{
  "model": "class-conditioned image diffusion model",
  "dataset": "rendered roads seen from a driver's seat, with toy cars, trees and houses",
  "train_examples": 72500,
  "image_size": 32,
  "horizontal_flip": false,
  "conditioning": "class",
  "arch": "dit",
  "objective": "edm",
  "cond_dim": 256,
  "targets": ["line"],
  "num_classes": 4,
  "cond_dropout": 0.2,
  "norm": "layernorm_no_bias",
  "activation": "gelu",
  "mlp_ratio": 3,
  "head_dim": 16,
  "fused_qkv": false,
  "qk_norm": false,
  "inner_norm": false,
  "patch_size": [2, 2],
  "layers": 12,
  "width": 192,
  "positions": "rope",
  "optimizer": "soap",
  "beta2": 0.95,
  "lr": 0.0015,
  "beta1": 0.95,
  "shampoo_beta": 0.95,
  "eps": 1e-08,
  "precondition_frequency": 50,
  "max_precond_dim": 1024,
  "one_sided": false,
  "adamw_lr_other_params": 0.003,
  "grad_clip": 3.0,
  "cautious_weight_decay": true,
  "steps": 12200,
  "batch_size": 128,
  "epochs": 21.5,
  "lr_schedule": "cosine",
  "final_lr_fraction": 0.05,
  "warmup_steps": 240,
  "weight_decay": 0.1,
  "adamw_weight_decay_other_params": 0.01
}
Rows from block 8, named by matrix and row number. Rows with one number belong to one attention dimension. Each number is 200 + 20 x the weight over the matrix's rms, rounded and kept within 0 to 999. All counts start at 0.
# v: attention value (model.blocks.8.attn.v.weight, 192x192), inputs 128-191
# proj: attention output (model.blocks.8.attn.proj.weight, 192x192, transposed), outputs 128-191
v.2,206,163,233,184,198,174,179,174,206,242,190,210,199,189,224,237,221,193,190,189,200,187,184,236,191,148,216,205,210,215,209,227,183,182,205,222,178,195,215,177,202,197,185,194,203,193,201,170,202,194,226,187,212,179,217,216,189,213,199,190,224,225,211,213
proj.2,208,159,204,220,218,249,215,181,208,214,208,192,188,209,182,240,227,201,209,179,197,204,179,206,217,223,202,204,188,194,224,183,230,191,193,196,188,187,197,195,193,212,204,173,180,204,206,199,213,187,214,200,185,196,222,199,198,205,203,204,194,180,213,192
v.3,192,219,199,196,218,195,189,174,146,205,221,210,207,172,188,204,205,218,213,198,191,184,182,193,196,187,203,174,183,172,211,199,195,177,185,201,195,214,199,193,176,221,210,179,225,194,189,202,206,223,204,221,195,208,223,219,189,166,201,213,217,203,184,196
proj.3,199,215,192,227,217,210,161,184,192,175,200,209,213,209,213,200,214,159,202,200,201,200,176,197,181,211,167,194,200,203,185,183,216,215,176,170,171,180,212,199,207,210,260,175,185,195,200,210,234,205,208,180,192,211,213,197,186,188,204,224,204,197,191,219
v.4,196,210,231,227,193,191,173,183,220,178,190,205,198,202,198,211,202,214,211,202,207,216,197,207,216,246,183,187,213,212,218,205,219,245,208,194,194,185,221,217,203,233,203,212,173,168,165,189,212,192,181,187,214,212,191,178,215,219,211,214,182,205,177,205
proj.4,203,205,150,173,164,193,201,201,192,223,205,186,247,207,171,193,199,210,179,202,225,215,211,203,221,145,170,197,206,198,178,192,212,228,194,199,199,206,233,194,230,223,218,183,228,225,218,188,185,212,212,139,189,190,212,183,232,195,198,186,174,227,197,222
v.5,176,194,175,191,183,175,206,211,205,175,201,206,193,255,215,184,190,199,190,215,184,189,216,208,243,222,211,195,214,152,205,141,222,209,192,152,233,218,170,210,183,200,182,213,208,241,212,199,194,214,197,195,215,218,179,171,217,172,193,186,213,215,203,200
proj.5,179,206,198,164,177,193,200,195,214,213,219,190,203,201,216,200,177,217,220,145,220,158,222,197,212,182,215,226,206,180,187,260,195,193,195,194,231,176,155,203,197,209,234,176,185,181,207,185,211,212,222,188,220,226,196,205,229,229,205,198,190,230,184,190
v.6,181,178,158,198,211,196,187,188,211,167,195,201,178,194,218,156,189,206,202,182,198,218,196,212,194,177,186,182,176,214,188,223,181,169,186,225,196,177,193,188,215,189,218,235,133,157,161,217,167,199,208,201,209,169,216,180,213,191,195,223,181,250,229,209
proj.6,224,170,195,219,214,202,183,187,200,226,188,185,233,218,205,171,238,191,180,185,203,231,204,194,206,164,215,188,204,188,183,203,215,175,157,202,187,230,181,166,190,222,207,179,228,195,219,221,190,213,202,236,196,188,168,156,187,189,188,201,215,197,221,203
v.7,205,223,187,211,207,191,209,201,216,178,175,211,180,194,199,189,183,174,204,211,178,186,191,212,187,213,189,225,201,189,177,192,193,211,204,193,220,207,213,198,193,199,197,184,224,194,218,170,183,214,196,187,183,201,212,202,230,180,201,199,212,234,221,217
proj.7,183,196,202,196,181,187,169,205,190,189,253,208,239,197,226,171,185,186,200,205,197,210,233,209,207,188,212,212,183,214,214,232,173,210,187,208,204,181,204,172,193,204,200,195,170,191,183,207,165,202,174,187,176,175,232,212,173,189,186,161,204,201,202,213
v.8,227,165,211,233,172,221,153,222,213,209,199,189,180,204,222,207,202,208,196,213,226,194,191,209,206,186,179,181,198,236,213,196,201,207,244,231,197,195,266,185,198,196,180,185,195,196,218,212,215,199,214,178,187,187,215,230,207,223,205,175,221,226,202,175
proj.8,209,169,208,182,199,209,195,217,216,246,193,202,180,172,202,174,234,202,206,192,209,215,181,183,206,215,173,184,192,184,205,158,199,181,215,195,184,202,213,199,193,192,202,198,199,202,204,186,202,212,206,171,215,212,210,233,199,182,151,197,208,206,213,244
v.9,233,192,223,211,183,199,210,218,183,179,227,182,193,201,192,193,227,187,182,208,217,212,202,215,184,190,177,181,201,185,159,234,217,186,220,223,170,204,210,176,221,186,203,218,184,158,204,222,196,199,220,182,189,186,208,203,213,199,219,185,181,221,228,189
proj.9,164,182,233,196,215,152,188,185,206,203,187,206,172,194,196,181,222,187,221,188,198,202,239,195,210,207,220,196,195,195,222,158,219,202,210,208,229,193,241,216,207,177,219,190,222,187,234,211,235,188,178,179,197,196,210,178,198,174,202,227,217,186,207,215
v.10,231,199,227,214,214,209,200,186,192,207,209,193,224,191,196,205,204,193,192,236,207,206,207,187,198,185,171,202,188,215,224,255,189,210,191,195,178,173,200,211,219,172,208,211,193,185,206,193,190,200,203,208,200,220,198,203,183,205,228,189,187,216,162,189
proj.10,191,190,181,207,177,186,219,181,175,214,201,189,167,174,187,165,178,201,178,192,198,206,191,200,203,217,209,199,182,196,211,159,220,212,192,233,203,190,197,229,195,189,225,228,230,178,184,209,186,230,187,226,194,215,214,201,205,206,218,197,182,203,194,212
v.11,216,212,202,174,207,195,219,191,196,196,198,189,214,203,189,204,218,230,197,191,202,215,173,181,198,195,192,223,197,203,196,215,201,166,194,207,191,216,204,194,191,181,207,212,215,235,234,201,188,208,212,210,185,201,180,191,201,196,234,160,199,174,197,227
proj.11,225,206,226,208,181,208,200,174,242,191,203,207,169,183,183,182,200,224,182,194,212,198,184,223,181,193,201,172,196,210,235,206,199,189,203,212,177,189,217,201,209,210,218,187,185,182,236,213,208,204,189,244,194,184,227,208,200,170,201,178,183,211,163,188
v.12,187,203,154,200,184,199,199,209,189,198,211,196,217,212,188,210,177,236,208,207,177,200,215,180,242,215,199,206,212,226,211,182,192,204,198,199,232,180,197,193,188,192,200,229,222,206,194,215,194,209,211,206,185,232,167,208,214,204,216,219,194,170,170,193
proj.12,187,251,193,188,165,205,192,217,198,181,202,207,159,192,175,204,165,184,172,195,191,207,203,163,161,190,200,209,201,192,218,254,239,164,196,221,204,198,177,206,205,182,205,223,182,185,180,208,188,206,199,173,182,193,194,209,182,175,204,210,188,210,226,175
v.13,233,146,242,229,219,216,192,207,198,221,216,208,193,205,251,180,184,178,179,190,228,196,181,229,168,171,185,185,192,212,205,211,162,231,230,237,194,180,223,213,193,209,209,184,205,170,202,186,191,217,240,204,190,192,237,189,238,205,225,183,190,225,167,225
proj.13,196,204,207,203,226,217,210,213,134,274,209,192,211,195,205,179,221,225,186,184,185,189,191,187,217,198,202,198,195,217,239,144,190,196,204,221,222,207,200,215,190,222,213,199,181,259,194,173,187,206,190,243,215,207,212,180,162,168,185,226,195,201,226,120
v.14,236,161,240,196,190,224,193,216,192,177,192,179,212,207,182,193,225,195,175,204,220,215,203,187,187,191,206,197,181,195,193,229,208,276,211,203,181,175,210,238,207,162,182,185,171,187,190,191,200,191,209,186,186,216,220,216,223,232,200,214,194,189,187,176
proj.14,195,210,183,182,202,209,207,201,196,190,209,188,190,186,196,252,185,186,202,236,212,220,165,208,194,195,199,167,211,158,242,140,188,195,205,178,218,219,207,237,235,194,198,231,178,203,183,232,213,202,205,177,221,217,232,199,190,210,171,191,215,182,174,211
v.15,213,182,160,173,214,197,176,210,195,206,211,194,220,201,184,205,195,202,192,202,191,201,180,198,204,180,205,193,210,211,199,253,215,189,206,223,193,215,209,203,191,200,198,188,185,202,194,235,204,218,221,205,185,182,196,210,175,211,187,198,217,238,192,198
proj.15,230,182,248,213,209,174,175,183,205,192,205,178,183,179,189,230,197,209,203,207,222,191,213,193,191,188,213,201,196,201,171,188,203,198,198,210,223,212,199,194,191,189,189,212,266,218,207,226,169,222,193,199,224,186,162,206,188,209,207,222,203,208,208,205
v.16,219,191,167,214,227,205,207,197,186,193,225,172,247,197,211,207,187,160,209,169,217,207,187,217,201,206,206,222,222,198,153,188,167,219,189,194,221,203,207,199,151,188,188,210,204,192,212,182,172,200,217,200,209,191,166,194,169,207,190,192,184,197,205,192
proj.16,212,212,236,235,172,187,182,175,202,202,224,215,195,192,205,177,209,183,163,188,223,205,194,202,210,202,191,173,188,191,223,210,201,236,200,213,196,204,191,164,205,187,193,193,194,171,215,173,186,199,225,200,180,185,206,177,198,205,216,227,184,208,242,162
v.17,172,241,208,249,183,211,232,194,184,190,209,181,220,170,236,226,179,207,244,204,176,226,218,163,169,205,224,190,219,164,208,187,169,171,221,173,200,190,270,178,203,212,209,177,226,219,182,220,205,211,198,200,208,180,167,190,219,204,216,204,200,172,181,194
proj.17,201,255,201,172,219,217,197,211,205,228,194,220,198,198,228,214,142,171,186,224,224,253,202,209,204,195,154,189,181,245,219,216,200,180,220,192,198,172,204,221,175,172,222,230,174,235,199,175,182,200,212,166,188,191,180,189,203,219,189,214,194,196,220,183
v.18,202,182,184,215,197,194,215,210,213,189,168,219,225,203,221,227,178,212,166,173,206,200,214,214,226,195,243,240,205,197,240,176,183,218,229,195,173,210,167,208,189,185,188,191,193,234,211,201,219,204,185,178,184,213,203,209,220,221,207,171,198,210,236,225
proj.18,201,196,214,208,196,182,203,202,212,217,233,213,205,185,234,187,205,203,212,170,211,221,235,178,198,183,242,218,199,208,197,222,178,216,213,218,188,183,198,186,197,204,218,230,195,146,194,208,206,209,185,194,174,214,210,194,204,184,175,173,157,203,177,206
v.19,187,196,186,169,201,181,152,225,179,215,174,222,185,224,195,172,192,226,174,170,168,212,192,237,198,221,201,153,177,201,164,199,200,216,212,207,193,220,200,156,201,194,196,218,182,190,181,214,211,180,194,204,192,220,193,209,215,231,171,200,208,208,185,167
proj.19,209,170,203,195,186,220,205,227,177,184,161,226,226,222,191,167,222,188,250,196,199,177,197,213,196,180,214,191,205,208,230,196,231,217,246,208,206,180,233,211,204,189,181,194,201,217,201,196,219,208,217,212,226,214,181,219,197,168,181,203,207,219,188,233
v.20,165,234,214,213,198,184,195,204,198,215,196,221,234,213,181,215,210,205,174,200,207,178,209,188,186,237,204,200,210,175,213,189,207,189,223,195,186,221,211,216,232,190,180,201,205,194,203,187,211,201,225,203,162,212,230,213,209,198,202,186,195,215,215,177
proj.20,185,208,215,180,180,170,203,231,204,195,202,220,179,184,182,205,214,190,166,252,209,183,168,182,215,160,227,223,220,242,201,202,178,206,196,203,210,191,211,214,221,162,161,159,206,246,202,219,199,217,211,193,166,216,182,194,201,178,209,224,188,216,205,201
v.21,219,197,188,199,186,253,220,223,184,198,214,172,224,200,207,191,203,205,216,172,229,194,177,181,202,185,212,218,193,207,141,163,180,209,204,205,217,171,204,194,234,168,204,162,190,223,145,222,190,211,228,196,196,276,199,247,199,189,216,125,206,185,182,146
proj.21,195,198,225,218,185,193,186,202,209,207,203,225,236,195,200,205,201,218,192,197,201,193,205,200,200,224,184,214,180,197,191,205,184,199,203,174,204,212,208,213,205,200,195,221,221,178,217,188,218,238,186,219,202,196,219,241,189,188,196,208,209,220,203,246
v.22,215,186,200,177,230,228,161,201,224,208,188,208,183,193,193,192,225,203,194,194,194,230,204,209,187,205,195,193,212,197,198,186,223,191,209,211,194,213,192,203,192,224,200,183,177,231,201,173,187,216,187,231,223,178,198,209,207,145,183,219,218,198,182,185
proj.22,197,186,167,173,244,196,160,224,204,182,236,144,237,182,199,196,223,210,171,185,227,189,196,212,204,176,213,202,197,197,226,208,218,217,210,187,172,187,209,179,194,188,236,191,198,175,233,246,168,158,211,139,203,221,223,197,206,190,234,190,213,208,221,232
v.23,231,189,185,181,192,201,239,191,208,226,179,234,200,205,238,169,179,209,223,164,186,218,201,204,179,186,202,181,244,212,183,171,219,203,205,201,235,220,193,248,201,208,255,208,191,194,198,173,272,184,195,178,217,216,200,211,248,191,196,213,177,188,211,180
proj.23,221,198,209,198,215,185,234,215,177,183,216,172,200,219,185,191,197,171,183,189,226,200,190,189,210,179,224,188,186,186,189,211,204,193,221,204,228,202,164,188,197,196,199,200,215,195,219,137,229,178,227,231,216,232,197,204,182,228,208,217,191,228,159,171
v.24,177,182,201,221,208,183,247,230,207,232,189,230,196,215,157,209,172,207,160,182,190,198,190,175,168,168,213,184,229,180,171,192,223,220,224,197,203,164,175,162,189,223,189,213,196,167,241,190,191,198,187,184,215,245,205,164,168,174,205,173,184,174,200,219
proj.24,190,217,219,211,194,198,192,210,186,191,178,238,198,202,145,220,170,207,235,201,227,188,204,213,198,238,200,204,186,235,205,188,195,195,216,195,222,226,210,194,184,219,202,193,241,180,191,202,207,182,209,201,186,215,178,184,234,247,216,186,221,199,198,188
v.25,213,209,194,206,205,251,227,213,186,184,206,196,212,190,212,202,202,187,179,239,206,217,211,259,217,179,190,213,171,154,195,193,202,199,196,194,196,226,192,212,182,197,236,205,215,198,213,195,206,177,216,199,239,183,202,222,197,202,216,247,173,190,202,209
proj.25,194,185,211,188,158,224,168,190,173,190,194,234,201,170,184,197,197,204,260,188,176,224,217,230,192,219,196,215,219,220,190,200,192,193,198,226,207,191,184,212,188,203,241,164,204,189,174,188,179,228,186,217,245,129,195,210,199,209,224,221,209,196,194,166
v.26,243,197,169,192,191,202,218,227,201,223,194,226,185,236,179,176,205,231,197,193,207,180,179,176,163,216,181,223,187,193,211,202,213,184,191,176,209,215,238,210,183,195,208,200,194,204,207,212,144,218,181,235,224,204,202,172,177,205,177,220,196,186,205,202
proj.26,204,170,171,182,226,243,225,196,208,217,169,218,191,193,146,211,210,192,177,204,165,195,193,199,233,183,229,221,236,186,200,191,238,210,207,178,190,207,215,219,208,173,183,201,177,199,203,224,214,218,200,212,235,237,198,212,233,154,184,202,188,159,178,211
v.27,192,215,181,177,177,214,174,212,218,235,189,227,195,199,177,205,218,162,234,190,200,260,205,191,179,180,193,193,161,218,224,240,177,176,177,216,203,207,245,186,200,165,204,200,188,217,206,200,162,205,207,203,226,206,156,172,218,215,173,180,211,187,189,192
proj.27,187,191,207,210,216,167,193,235,193,222,217,221,215,208,203,220,191,217,184,200,186,199,212,175,202,221,172,190,226,185,226,202,251,240,154,228,198,175,212,192,212,190,171,209,164,198,205,201,199,207,198,148,242,211,230,176,198,193,238,241,194,218,174,185
v.28,234,210,196,231,201,174,226,236,209,202,183,214,204,177,185,223,222,162,216,225,178,160,214,213,191,174,234,188,165,235,233,212,186,207,205,176,154,196,168,207,225,167,173,208,168,229,212,179,225,194,188,192,196,219,181,212,218,232,211,250,171,223,193,217
proj.28,252,169,189,168,212,204,202,206,233,190,195,208,200,196,155,201,219,209,201,181,207,215,180,200,194,215,212,216,222,197,163,203,204,192,168,219,190,171,181,210,217,196,167,234,204,185,199,210,206,215,189,216,202,255,183,224,236,172,245,213,218,206,198,203
v.29,227,193,246,196,231,170,237,226,196,185,213,214,217,183,180,203,171,183,179,210,213,225,207,205,181,197,216,220,168,204,203,190,215,193,181,189,237,187,225,206,186,200,175,219,201,215,181,169,184,231,229,192,170,209,193,214,173,179,206,160,238,207,210,186
proj.29,225,224,197,204,222,196,258,213,201,188,199,247,206,202,169,195,183,199,199,200,211,169,167,190,247,174,176,217,193,215,205,228,234,207,206,219,197,178,227,234,206,214,173,172,214,193,211,203,199,200,196,199,203,204,200,222,185,201,199,183,184,165,224,220
v.30,189,194,185,239,241,189,222,212,162,192,204,173,202,206,188,214,203,210,175,194,165,211,191,194,194,238,191,200,211,202,182,199,215,207,175,168,215,189,184,193,174,180,216,207,193,201,168,170,208,173,235,194,204,173,185,199,207,201,175,205,206,175,205,216
proj.30,205,165,242,181,189,214,202,225,192,196,205,215,185,216,175,208,194,228,210,188,138,188,163,209,231,162,186,188,195,193,193,185,165,199,182,169,209,172,140,185,210,174,196,218,200,182,204,171,203,193,191,193,211,144,191,201,211,193,214,187,195,198,223,190
v.31,184,200,186,204,202,219,198,235,213,169,198,196,216,190,185,237,182,211,226,194,206,211,217,250,209,202,192,197,190,185,192,230,251,178,202,241,187,210,146,192,222,228,196,206,232,209,226,187,212,217,209,210,217,207,213,167,233,250,192,185,182,224,175,187
proj.31,179,234,210,193,192,173,183,186,208,214,185,220,215,191,220,236,221,185,179,185,200,215,176,206,175,237,175,190,177,212,182,199,199,231,181,198,210,178,192,220,204,206,203,178,159,181,206,191,206,186,176,226,235,217,152,197,203,216,189,169,178,145,186,226
v.32,194,175,196,198,190,202,212,183,144,184,202,226,204,173,219,208,202,210,190,180,231,177,213,177,201,171,207,206,186,205,192,207,192,211,210,189,188,189,213,214,185,190,197,203,168,195,203,226,202,216,212,170,192,198,238,219,212,214,238,209,201,201,222,215
proj.32,231,209,210,198,209,208,217,204,217,196,173,182,174,173,198,176,183,206,162,195,216,213,201,168,198,195,184,212,216,200,183,213,204,194,203,193,173,202,170,179,198,240,216,211,171,201,230,210,181,197,186,164,199,211,171,233,191,197,215,207,186,215,191,187
v.33,193,196,204,164,200,202,197,171,220,194,217,219,216,199,196,211,205,198,195,180,214,241,177,198,176,191,173,215,214,184,181,214,192,167,177,199,197,174,194,174,207,184,192,184,192,209,197,201,181,173,209,166,175,211,197,240,196,194,184,175,183,195,185,176
proj.33,190,187,191,228,222,201,187,188,216,178,185,216,207,200,215,209,231,207,188,195,203,196,152,201,212,214,165,208,198,215,212,216,197,223,227,206,206,212,214,183,188,180,195,195,193,209,204,206,211,201,201,168,212,195,197,221,178,223,199,173,203,185,203,228
v.34,201,214,194,203,215,212,204,209,192,208,187,200,174,204,220,186,209,204,196,171,204,177,181,219,191,209,202,202,207,194,205,173,223,204,201,212,212,179,185,203,207,209,195,211,191,219,221,200,156,201,203,186,188,191,172,191,196,169,189,174,181,190,199,203
proj.34,205,222,220,193,211,220,221,213,183,213,200,220,189,184,169,192,188,198,208,183,195,236,188,187,227,208,201,186,214,191,215,159,178,186,163,211,212,196,192,190,180,191,169,170,206,199,195,186,215,197,204,186,209,211,207,206,187,207,218,185,163,179,216,182
v.35,180,186,226,220,165,199,155,197,184,201,194,198,205,223,204,204,201,175,211,182,251,183,182,196,190,213,192,203,193,158,226,199,210,198,220,197,210,200,193,196,220,209,229,190,190,205,195,204,196,200,184,186,198,197,193,195,234,201,195,228,209,176,176,185
proj.35,199,197,186,226,190,180,237,203,190,202,211,189,219,213,176,201,206,225,218,198,216,195,190,210,228,206,175,210,158,208,177,212,218,196,202,209,202,195,199,211,179,192,218,242,201,204,224,201,150,244,205,208,199,200,210,198,191,227,183,214,193,207,221,187
v.36,180,197,184,208,176,223,181,206,216,216,235,198,198,238,166,204,236,200,228,189,181,200,205,203,176,243,197,200,196,223,203,191,208,200,230,198,196,199,204,228,210,220,209,210,221,205,184,176,214,202,203,188,227,225,182,191,209,185,190,216,212,194,169,221
proj.36,161,205,182,201,169,231,162,186,199,169,191,197,202,227,183,196,171,193,160,209,201,190,212,200,184,208,236,187,219,195,177,189,181,194,186,192,207,224,184,185,213,196,155,212,190,188,220,207,208,203,190,183,193,209,219,182,183,200,191,218,218,186,236,233
v.37,214,193,204,186,194,199,210,221,209,205,236,210,178,198,201,218,214,202,190,191,198,203,201,182,173,240,201,178,215,197,220,164,216,223,220,174,197,202,213,208,196,191,198,201,221,185,219,186,220,194,182,212,211,208,204,190,190,177,218,215,193,182,208,211
proj.37,177,194,216,179,232,180,177,179,181,237,188,214,179,204,219,219,185,214,195,211,199,209,217,202,200,174,204,202,194,195,164,215,195,205,204,200,215,214,211,233,190,194,200,211,214,195,172,195,213,214,209,186,189,234,178,207,213,188,206,226,167,208,185,197
v.38,187,189,204,182,204,158,190,171,198,208,196,187,219,221,192,219,207,197,183,170,214,210,203,203,188,204,198,194,210,199,189,206,170,190,198,157,200,182,199,232,178,182,211,187,166,225,202,201,214,219,208,200,186,177,195,196,180,210,211,216,228,195,207,196
proj.38,182,192,158,198,209,173,211,197,193,194,199,184,167,192,213,200,166,193,219,210,210,224,189,208,187,180,193,186,198,198,188,206,232,204,229,219,186,211,179,212,210,193,217,237,191,219,176,183,188,197,190,203,208,213,226,180,174,197,195,210,182,217,176,185
v.39,220,209,210,210,178,228,190,195,246,214,211,171,197,214,188,199,191,211,175,221,184,195,180,210,164,188,228,190,190,231,210,207,213,194,181,189,204,243,218,229,214,189,187,168,224,185,182,184,185,207,203,207,199,195,200,220,206,169,195,216,210,178,191,209
proj.39,174,183,201,201,185,194,195,201,232,197,191,205,194,219,210,212,209,190,224,185,203,220,205,181,197,197,211,186,210,182,200,190,169,190,203,195,223,222,209,162,213,206,222,215,168,176,197,215,160,200,214,151,182,189,169,225,205,204,184,220,205,225,200,201
v.40,207,193,161,193,184,223,213,209,202,227,215,200,212,232,178,191,205,203,180,219,200,216,170,219,199,201,151,193,226,199,194,203,188,200,179,240,210,206,219,187,178,170,190,203,184,204,198,205,206,180,187,206,220,193,220,193,222,209,227,163,218,218,210,188
proj.40,184,179,219,194,177,231,171,186,211,118,194,210,187,205,217,190,196,192,211,198,190,190,199,210,193,193,200,193,184,198,202,214,225,189,171,193,203,233,185,180,196,193,207,189,228,226,186,235,215,195,217,181,184,202,217,208,192,168,213,177,218,217,198,205
v.41,217,200,227,200,206,198,181,204,161,165,212,212,186,218,147,214,207,177,240,197,210,192,181,196,173,215,189,189,199,204,200,195,188,190,202,209,193,199,200,232,193,198,201,197,179,201,212,185,217,206,193,197,213,190,189,184,199,182,199,180,213,200,212,208
proj.41,215,213,196,196,215,223,210,185,194,223,204,193,149,148,183,208,188,177,194,201,199,218,175,204,210,206,194,198,185,181,218,214,202,204,215,211,189,210,207,192,210,215,172,207,184,198,174,201,198,224,204,196,153,201,226,200,177,177,184,208,213,180,200,214
v.42,207,201,196,216,206,193,198,245,220,190,193,193,212,231,185,201,246,180,203,194,188,184,170,214,177,203,205,187,214,172,187,239,223,240,208,193,191,191,216,211,187,184,199,200,173,204,201,219,210,230,209,204,206,197,152,195,172,204,193,190,186,198,197,187
proj.42,196,184,215,199,214,206,237,199,208,193,181,185,199,185,212,181,209,180,187,162,209,243,196,188,228,190,198,205,185,226,219,188,209,222,192,221,203,214,190,189,175,220,193,227,214,187,153,181,201,191,192,209,176,222,217,221,193,194,233,176,173,174,190,242
v.43,228,199,202,224,225,173,216,195,218,197,173,197,174,218,205,203,217,204,191,233,184,206,211,202,200,233,200,160,192,178,191,190,200,226,165,201,200,196,204,191,183,187,193,191,174,217,196,182,208,188,198,224,207,219,199,169,208,212,198,223,188,198,174,205
proj.43,179,199,186,202,196,177,196,221,234,228,198,203,207,185,223,209,199,185,181,220,193,220,195,216,200,203,217,191,222,227,202,193,193,199,199,195,190,237,200,204,185,199,207,193,215,198,183,151,201,224,201,168,208,199,219,198,203,191,201,218,184,216,210,175
v.44,231,166,190,182,182,200,202,195,206,223,190,198,189,209,198,192,227,188,217,204,203,201,181,191,212,216,238,201,212,182,236,230,237,203,202,194,180,206,180,194,192,210,203,209,241,181,213,231,193,242,206,188,193,192,215,232,195,211,188,183,173,169,226,198
proj.44,203,241,226,188,190,129,220,229,162,164,209,210,175,181,201,203,196,228,180,209,195,225,195,229,202,219,209,208,201,225,200,198,230,220,212,193,226,185,177,217,195,202,214,188,167,170,173,223,193,197,213,195,197,196,188,207,207,163,193,207,212,183,193,203
v.45,198,193,190,216,192,203,241,206,169,210,167,185,229,191,180,192,208,217,207,197,179,155,218,189,190,207,190,223,216,211,198,202,201,205,230,173,206,175,216,200,212,211,213,192,204,172,211,211,208,222,192,205,173,192,216,198,224,210,205,158,192,196,217,230
proj.45,233,199,206,207,185,210,245,188,226,179,212,151,185,179,175,228,202,173,185,196,195,215,216,207,189,193,197,190,216,179,192,173,169,191,187,194,216,224,204,153,184,209,210,216,198,205,197,214,184,173,198,197,193,222,203,218,199,198,192,184,155,211,220,203
v.46,189,221,198,194,199,167,214,216,214,196,190,200,194,211,224,240,190,217,198,211,224,193,182,212,182,200,190,169,180,183,160,201,212,181,209,212,253,190,169,226,210,214,213,197,216,206,185,199,191,201,195,182,177,187,187,196,205,229,216,168,186,196,164,187
proj.46,181,146,183,217,222,190,227,228,207,196,180,187,222,194,200,188,190,191,215,163,187,189,200,220,197,228,194,179,211,208,213,199,181,212,189,181,184,227,214,201,168,192,176,196,182,226,157,193,204,146,206,191,201,222,164,209,224,187,187,191,206,207,213,223
v.47,186,217,202,205,169,211,199,181,209,203,201,199,179,195,228,230,195,213,201,205,198,214,200,191,210,202,214,212,186,204,207,181,182,177,176,198,221,150,191,196,175,191,207,199,206,188,207,244,195,217,186,191,197,219,193,205,217,198,198,209,169,215,215,200
proj.47,201,213,215,217,196,228,195,209,221,184,211,201,235,220,192,206,196,190,194,219,216,196,163,220,186,196,216,212,198,226,188,149,255,213,230,180,168,188,218,203,215,200,183,214,182,190,206,236,204,212,209,239,203,194,195,200,188,197,153,190,210,182,188,207
v.48,172,160,236,143,170,211,171,243,224,171,190,218,177,217,212,174,175,178,186,174,206,232,200,177,196,151,147,143,165,232,238,200,182,201,162,204,228,189,175,187,185,178,218,202,138,219,233,196,213,209,166,174,221,189,194,248,207,171,166,200,235,227,242,209
proj.48,180,193,203,213,199,206,209,224,202,239,197,225,185,227,195,222,181,207,200,183,199,234,177,191,211,247,177,169,213,173,172,191,169,190,174,210,209,221,206,195,206,171,204,182,228,193,173,150,211,208,204,172,197,207,212,203,206,240,207,216,217,190,152,180
v.49,188,180,225,181,209,212,193,167,197,173,204,204,256,222,200,237,170,193,190,164,221,214,197,200,179,238,205,206,233,186,208,211,217,175,214,213,225,216,214,204,185,197,170,212,198,168,166,177,247,183,205,184,178,172,202,198,183,161,194,165,191,223,219,216
proj.49,184,205,193,184,211,258,225,193,197,187,185,166,189,229,183,197,179,217,186,166,189,195,220,193,224,193,216,202,190,195,184,217,188,163,246,195,203,187,230,218,204,182,190,202,198,184,203,194,214,214,213,196,222,187,203,210,186,184,181,193,200,182,177,214
v.50,221,187,189,159,200,249,206,198,184,190,214,189,207,196,196,179,188,195,211,250,205,247,191,205,250,188,160,198,154,192,207,205,213,182,139,188,193,162,200,182,223,195,174,186,171,221,214,204,204,189,179,193,217,180,197,192,235,214,211,194,188,186,202,206
proj.50,214,215,224,202,190,213,171,225,200,191,207,201,241,176,202,189,163,199,195,206,225,208,222,205,188,206,191,202,198,196,185,211,150,182,169,180,191,232,209,206,181,195,219,204,224,184,191,218,223,194,216,201,169,182,207,193,208,208,209,227,216,208,178,243
v.51,146,190,186,183,215,218,225,193,180,226,208,214,198,165,182,167,199,199,215,194,161,227,174,173,190,223,216,195,231,197,187,215,195,209,228,144,195,211,200,192,212,214,187,200,189,204,186,195,191,187,235,226,243,194,194,221,264,182,183,184,196,210,213,187
proj.51,195,190,224,214,168,205,155,224,207,213,209,207,207,210,214,197,168,211,182,203,191,185,183,186,180,223,159,165,175,204,218,215,241,197,191,132,219,195,180,199,199,206,205,198,204,177,189,181,184,222,194,214,217,180,160,209,197,168,193,234,223,210,187,239
v.52,210,221,235,181,160,187,164,227,236,170,192,163,198,182,229,220,186,207,184,186,216,208,232,236,211,183,192,152,226,171,187,178,210,196,200,179,200,190,244,213,198,193,196,225,201,189,206,230,198,183,215,208,159,210,222,227,250,204,195,201,176,194,165,184
proj.52,172,207,148,238,211,204,217,210,180,185,170,211,194,193,207,227,200,164,187,208,207,197,193,204,177,213,200,183,184,231,175,214,214,201,170,158,205,230,179,185,202,202,209,191,205,183,214,198,212,201,200,199,198,196,215,211,158,222,218,170,209,200,213,206